{"n_mels": 40, "input": "mfcc", "arch": "tc_resnet", "drop_path": 0.05, "widths": [128, 160, 192, 240], "precondition_frequency": 16, "max_precond_dim": 1024, "grad_clip": 3.0, "warmup_steps": 1470}
Rows from block 8 of a small self-supervised audio encoder (BEST-RQ), named by matrix and row number. Rows with one number belong to one channel. Each number is 500 + 50 x the weight over its row's rms, rounded and kept within 0 to 999. All counts start at 0. Numbers have three digits each.
After each channel's rows are labels from the 100 clips, of 14976, where the channel reaches its highest value: "top examples" is what is common among them; "peak on" is the class under the peak. Only what is clearly more common there than usual is listed. The data: single English nouns, adjectives and verbs, spoken by a formant synthesiser in many voices. In brackets: how many of the 100, against the usual share in percent.
# convs0: first width-9 conv (model.blocks.8.convs.0.weight, 192x192x9, each kernel summed), inputs 96-191
# convs1: second width-9 conv (model.blocks.8.convs.1.weight, 192x192x9, transposed, each kernel summed), outputs 96-191

convs0.180:467490583502453546462513447497435556490464474465462447503549490488504527427504467531577530524523493533553460470444456488440518375577427465521535616566455473476491611461562543542444509611546486489572447484565604479508450434481443505541563554459514440513436535410484543442518411529541379533
convs1.180:474481539569428487546578574454498471428485533535485501470530500583522459551465491536533461385557481600487475433562610516515477564532459532429590477573448509502504442403539450470526510496500496507373339500541498572477552639459525480485476466506554621536464519386443517488404544623473565551
top examples: voice: deep voice (69 vs 25.5); /ə/ (29 vs 7.7); /aɪ/ (25 vs 5.9)
peak on: /oʊ/ (26 vs 2.2); /aɪ/ (25 vs 1.4)

convs0.7:433440469440549507408449582507483547536505502556451518543514519505422454555500647417598554519602562421458455507471427512420495450545447484496453559515562449465558558528493520435572531431476464452506436581363460505481539359422430509503403534435496541505550473546512414492473473509531423483
convs1.7:458451447549461450457530544583568569386402464517499560443507564507520517472558497534461449531590541505559519532509494499439495521521592524515500516486529473519492479525597473449458423425469533453635476541529498450419454553461465568506529526569428448527488591491532553506529457516473463501
top examples: /s/ (91 vs 20.4); /ɔ/ (88 vs 9.4); word: forest (50 vs 0.8); word: lost (33 vs 0.9)
peak on: /ɔ/ (34 vs 1.8); /ɹ/ (31 vs 1.6)

convs0.76:474466448375470551598569456529507488558529629372440461488548505493457533502383586472541526502484454415465451455512484463408436482542553522410518512453513500447499434530451601463507523458433513524557529426446549618471545486474538562509492445458464565510494414541465485568482478485421407523
convs1.76:489463634397474571516486505526513515501448485478541529468548581469567548404426474512452517482401501587525386549577529384458409551431486507520455517487561431545490530385560559514421561460491507550451495498459528561520487606504456525517490460562550507537520560544558452506467500435522438565
top examples: voice: deep voice (62 vs 25.5); /dʒ/ (35 vs 5.5); /ʌ/ (34 vs 3.5); /m/ (30 vs 7.7)
peak on: /ʌ/ (31 vs 0.5)

convs0.12:495493504547484517429519449440504558562457393402508484605463507528511509478519426513522522627495495476504538416481450557434552470521422419478556508469467510477521474491547503447564456427607488507649546473592594438496480466514608446508543511480569496501464464620449472478513598528525533497
convs1.12:561457482502498529557527464502574701560499543485484405432462405523393509527577520425397451482519439512543520513581521528522428527608482469482459467451483496499457518393468563554443467487481547518560541513521522502497491468465536524496470423561579510438564528484425503502530560604560493569
top examples: /t/ (67 vs 27.3); /ʌ/ (34 vs 3.5); /p/ (32 vs 9.5); /dʒ/ (31 vs 5.5)
peak on: /ʌ/ (25 vs 0.5)

convs0.72:515540492446483569487515442561473461533502586505463555519505483578539506499558451486467494514446568556496510439468435529416407441505514508490586406436533507561472519468435517506459519472457521447538501535520448459563513494476504499470454508465475574474514561470555396540527498435467422478
convs1.72:434425467516412512452543569498568537440477537467503597423461544459478543546531520541411553441488482421554591509457374506567464540467539484402507528432532551460450414552488565485446487511473422584444494449471561447425504510518550511405458510501444535517517409514524514464572492482470553500
top examples: voice: deep voice (68 vs 25.5); /ɝ/ (52 vs 12.8); /w/ (43 vs 8); /k/ (41 vs 18.2)
peak on: /ɝ/ (49 vs 1.7)

convs0.43:528460523425510475554533499516514451507425559468452460588505522528465520541584437517472527413550509548437517586449437492551425511464498498468481477501425464481484536484568500501473448426514545575467396464465461539493528390527431554509594510430553573569518576478566424505643505468451458494
convs1.43:498444489477563470532583487579480467471412529589456535392507462552651497541525437586634524487570580570410539501513530459534465519402578487450574538548573592566475480483493479513462467566534440494578536509489445474481474532498579474456532553527469569538527425476500522491562555585493538417
top examples: /ɹ/ (58 vs 23.5); voice: deep voice (58 vs 25.5); /ɔ/ (54 vs 9.4); /h/ (32 vs 6.1)
peak on: /ɔ/ (54 vs 1.8)

convs0.85:453454503441494509411486521387526510463430467576548542516451474491531540551527417537503427588540534476507521454551504496438507429491513466421440589419460506412425549417466520448527578501511620535546511465464449458392510509491429559451425544461491521413483561543515563529502560473489580570
convs1.85:518457444488434438542486359446464506455480471558532457467549470517534471544608492459558556451463563492486441480451397541404533588497392458463416473454596600504470503507517425578490486412448336497501522503493472503592571508452529461486585471531496421548436488494542555641542420490594438497
top examples: /ɹ/ (55 vs 23.5); /ɑ/ (46 vs 10.4); /ə/ (37 vs 7.7)
peak on: /ɹ/ (40 vs 1.6)

convs0.11:528550508540458463573418514430506430529586528528467407525534497455307516495512589511416487469417478533501498458506483516563534385459537527528521436507494538523502470581499524541495379428442523541540408443437469537507528460483449558455505526480454487520509589449485468544556502469495529509
convs1.11:636432402529474531528422412495411526556543482500467540586425429560554573491483570567498395509426532392368502516525510540496505490475417561549480511594533484516499477535509481420573490499553517417509460491435505510433574535558544506487527443493474498533527489526428439546495541505465469489
top examples: /ɝ/ (43 vs 12.8); mains hum (32 vs 12.8)
peak on: /ɝ/ (36 vs 1.7)

convs0.31:468491408476434408480461487469466531506410475531584488437490562492527494483572564438521500503458568394507493489485428485490529531474508513536468478436521511459556644527510486551456517474544537521492495365535482515486521487431481500451526447450361504513524522404491435482470488497505443456
convs1.31:517497617534496440472449513508551480439519516468555476517420527477470536496521475504546497465614506544519418487513396539489551464475480443413506496486628426527542495464586461486543477537529504442524400530538548572480555565470572452569479464554499481481469512474448499559442479619562449497
top examples: voice: deep voice (63 vs 25.5); /ɛ/ (32 vs 7)
peak on: /ɛ/ (28 vs 1)

convs0.113:491553490455521538458443444522525510484445405488461506516453576431522501417488609538423422505499428524469551452499513355566424487529453491520507488564552569587493528459429524464462502495508544541396531507424509439473471470494406648436466506573474551488503644517491521570552389480542496428
convs1.113:537453406482561441478457566487513523447535495562469463515486544472544427411563506491452425369500538527589510488424459371523480492525521488522559521480503562346416359515474501406476578465508418482577463548535528506617535497575583526438507447529476492532412495417526513451456602461442502562
top examples: mains hum (30 vs 12.8); /u/ (28 vs 6.5)
peak on: /u/ (26 vs 1.3); /s/ (26 vs 2.4)

convs0.182:455485466477593523460479574469558422508456481499484427494550491477579506400536566477449538480456528541483471439507482536485497484548529478554464634411498479482501513535526438466429426475529512412540514478473506543448464553492450504483534560469521530475528465418484605453455508459590514468
convs1.182:533543536551488618499530439340478489485496546523416435519561506499529556482514499375515473483500529487607515462552413528484459561527482495428479434507548575481590514433498487486528545464496387403563502540471437453468529550512534519452480557453527466493502540486563389519505470513578450491
top examples: /t/ (89 vs 27.3); /k/ (51 vs 18.2); /p/ (42 vs 9.5); /ɑ/ (33 vs 10.4)
peak on: /t/ (84 vs 3.2)

convs0.178:453485456479544484493555576459489475532406469446449437485459521555449530488428568497543487450466515417485582509502439544542324476500573449579447485486425481491509453534516453512516559423508494525416557506543486522415503604519494452443453453448492518456522459446483544469538469430520439337
convs1.178:483460500487547522518474505513489497511508546505471516481507526425485517566538509500537516485523497427482563547471463581352370422518439543525492586476491512419528549595461505576573485460426527576519507531516528494436451495644493477559487523602576512572528505434553430535434450384569442522
top examples: /t/ (75 vs 27.3); voice: low voice (64 vs 24.1); /ə/ (33 vs 7.7)
peak on: /t/ (27 vs 3.2)

convs0.84:419523524578444460481442645561466480462461516487521367506496469465454421550447554479506524549564540462449466482421471517555616486541516490564493503461554596411385636595506452460459482450428489514445484477431461419536544506547450518491529462512519529414458479490497455505576543498536570507
convs1.84:481446408575441571501583392566598535508564567469559502455484471501491463437503512513503528531510529544485576504596501544392490488521470654494630518441523539447458523631513520546490475533455564516507450487481442507483509529526454499440524492543587587488418552367518485474468471425467547487
top examples: /t/ (64 vs 27.3); voice: child-like voice (51 vs 25.5)
peak on: /t/ (32 vs 3.2)

convs0.175:503496452456460538453469599464468466511616493414528437478540454479505538459480503472486441509458493500510448446462483488544521417462447533474468512432520575473523479538448489586550383458497424496539533585424451476514504479452501560443512362507546554499491556504501486523418523501523550509
convs1.175:551454537533455511436485479597552473550468463474399466479462411461456494536507469531546514483442549461467458465470559501460549434582513501442499462619474488511537571484488425358505508442528514482443470444564417593498523502519568492451566457482521555565493552475573409472519504498451503540
top examples: /ɝ/ (60 vs 12.8); /f/ (38 vs 8.6); /ə/ (25 vs 7.7)
peak on: /ɝ/ (45 vs 1.7)

convs0.156:492505474497431528549469550464523571504546576497493457447572563593530450503581464591518477558478590508527571408458405465502514345473557515484506411507490448423526465463519501497607514486418475558507513522493460509515380502422470496499481526498416591620505487515552476430479476516458512511
convs1.156:467492471546453539423429496575457484489559576541438411540508529526510552433569461583497467532498502496571480555494523393530468543501538544560439378472538550513523479470431510507590480346550535465452489425513556492532542551519546460399506518438405513502525506503508480568463482438487523449
top examples: /t/ (87 vs 27.3); /s/ (75 vs 20.4); /eɪ/ (41 vs 8.8); /dʒ/ (39 vs 5.5)
peak on: /t/ (71 vs 3.2)

convs0.169:416518485444450561470533474578596470541469523479458636513478423466514428560424560598456479433482488533552507543413495485482512437518442493463565466365474462538537506541501487529517525545442558496420477493567545498485467455446382563476521480586540490519548491547544489650459534519577516540
convs1.169:583599480434456570470489519483417452558483443502512530511553473367477443611499553480493553485444520470424549490548527398526517414389525464440460471519453462436631491551512414503512553485517441498555526519436507458528511499449483555465464486567496597488508504608530496484371510473380499522
top examples: mains hum (70 vs 12.8); /s/ (56 vs 20.4)
peak on: /s/ (36 vs 2.4)

convs0.161:460506491544524488441459493505501510521602582410503475537575521367565470482575489590516427453598435546510470500471502466477559465509424505548508513510512479431510447533495500398471591466483511435508572495517497487382516544448480489514563541506503536433446600540512509530489568551532420416
convs1.161:469408576508532446488517543534420577440523504375476507544460472476532514517542472524432562538593478463463505539567610460581588570550556459537512555512430412498484610569477511486471492555533483474498404500484488515611536601432507510460587559501510549544501440570525490557492399439444552522
top examples: /ɝ/ (43 vs 12.8); /p/ (35 vs 9.5); /tʃ/ (30 vs 6.9)
peak on: /tʃ/ (28 vs 1)

convs0.96:478524565457572524555409477486496451526508489497492420441467495500442455473445549506518554518442463500514511527545422485510456542456527531486499494553513458501555510481576418548573595475540557511377483479382512459557429519426566431468537569462437542493507574466508539549501441490527458498
convs1.96:587489499532531608504557517473495460470530487463527466335465503506560498503524493471529488497458493582521542536478510508425527503456498659542468520599402506451523434536428489497531516444431547503556489492394426563447574464528485506501502551488593513523489449517517470575565424491522421404
top examples: /s/ (80 vs 20.4); /eɪ/ (69 vs 8.8); /t/ (59 vs 27.3); /n/ (42 vs 20.7)
peak on: /eɪ/ (59 vs 1.8)

convs0.89:537500461483498535418518581521514545466510513442495421504539518478455420483493416521465420502498473560542461426479505523554489491442571508473477560504425527524508476426600491455448495509489440496575494496564470513457529573566463467470479431486526371510509466484492464468615531472610522429
convs1.89:469561468494539424451501584516476527508498463565572476538568419456445410469588467518476488559493490398549562501478519463415558481523547507485556441454485477470480536527451495490465470580487470502555541564514601511446412471503380462469511434567574528504441516466524579514464444562450560541
top examples: /t/ (71 vs 27.3); /w/ (67 vs 8); /aɪ/ (42 vs 5.9); /k/ (41 vs 18.2)
peak on: /w/ (67 vs 0.5)

convs0.112:503561557484474520537501530492378553445475511467457485438567479413488511562466544440523481471654422505470513556479458522517490501470517586508489563516447570486381536456530442457555500485524534515434419492542382484562475532493357450542552470507487594485609455493432484539513470494476513424
convs1.112:452533445538511478580500623501557478549459480466490382451510512518528509508422461507453473439441550464509543459475533455507504466492475453553512502518415544494518541504421459497442545476549506479512453377420488678515466584435494539560438498530473457470461508479447495522507511451483505562
top examples: mains hum (45 vs 12.8)
peak on: /t/ (34 vs 3.2)

convs0.164:434613480510493565488374576421503496467433504516433538503502568470435519501536521527345458462441479549452495466517454537465500345452508546493578502441563507521536547490611562453447470548548468554524494486488480532503516549530466617580471445440470446486542455483498435505577541505504512482
convs1.164:478460486484634415491387450461530508515471550520488513452512502484583492429470469492345561498559497597620512424614446415517542517483484469453474518412525446435471404526446467490435555433539436571546577489362487529495513434489471525488443472579545488477538645473530472506558529434490522524
top examples: /ɹ/ (50 vs 23.5); /s/ (49 vs 20.4); /dʒ/ (36 vs 5.5); /eɪ/ (35 vs 8.8)
peak on: /ɹ/ (33 vs 1.6)

convs0.28:449550443475400536490500456488454496566559503482430553530526532470528525538520469399492462525503475520463498477462404407431479434544546561506408516484535492489469556439552491535509445460538436517544505460504475521465463693467482622473528475587505586541503503525643480447481401507529514565
convs1.28:435616504592394561523527524482488495467517499447546485501445497496504536465521448464426476538493454475498511452583496436545570552599551515490534498472448453518395405415409501519569569478473529561482591514519539499491424373535497545525567508553485444409594556480540507527417547532466479539
top examples: voice: deep voice (82 vs 25.5); /l/ (56 vs 24.3); /æ/ (46 vs 8.6)
peak on: /æ/ (42 vs 1.7)

convs0.4:469593531544456377526474569490450465561549491539570445454517504489455448471455601474399535470504434471514425458432557531626535520451493480533451462351578449464459502444581451499485453543490527534426532513418462555556539467452442495466489459547436453427472533493504490528458498471508555498
convs1.4:547490545499548490525463465518419456616526521521392516520419465458493537506472563504467413491517603504478465551456507494555559527566437507537454495486576549495547455451443470476640531465531446408515560434439390468525561512585516472459593578439558527562561509547443507599513444484526456531
top examples: /s/ (92 vs 20.4); /t/ (89 vs 27.3); /eɪ/ (66 vs 8.8); /dʒ/ (53 vs 5.5)
peak on: /t/ (84 vs 3.2)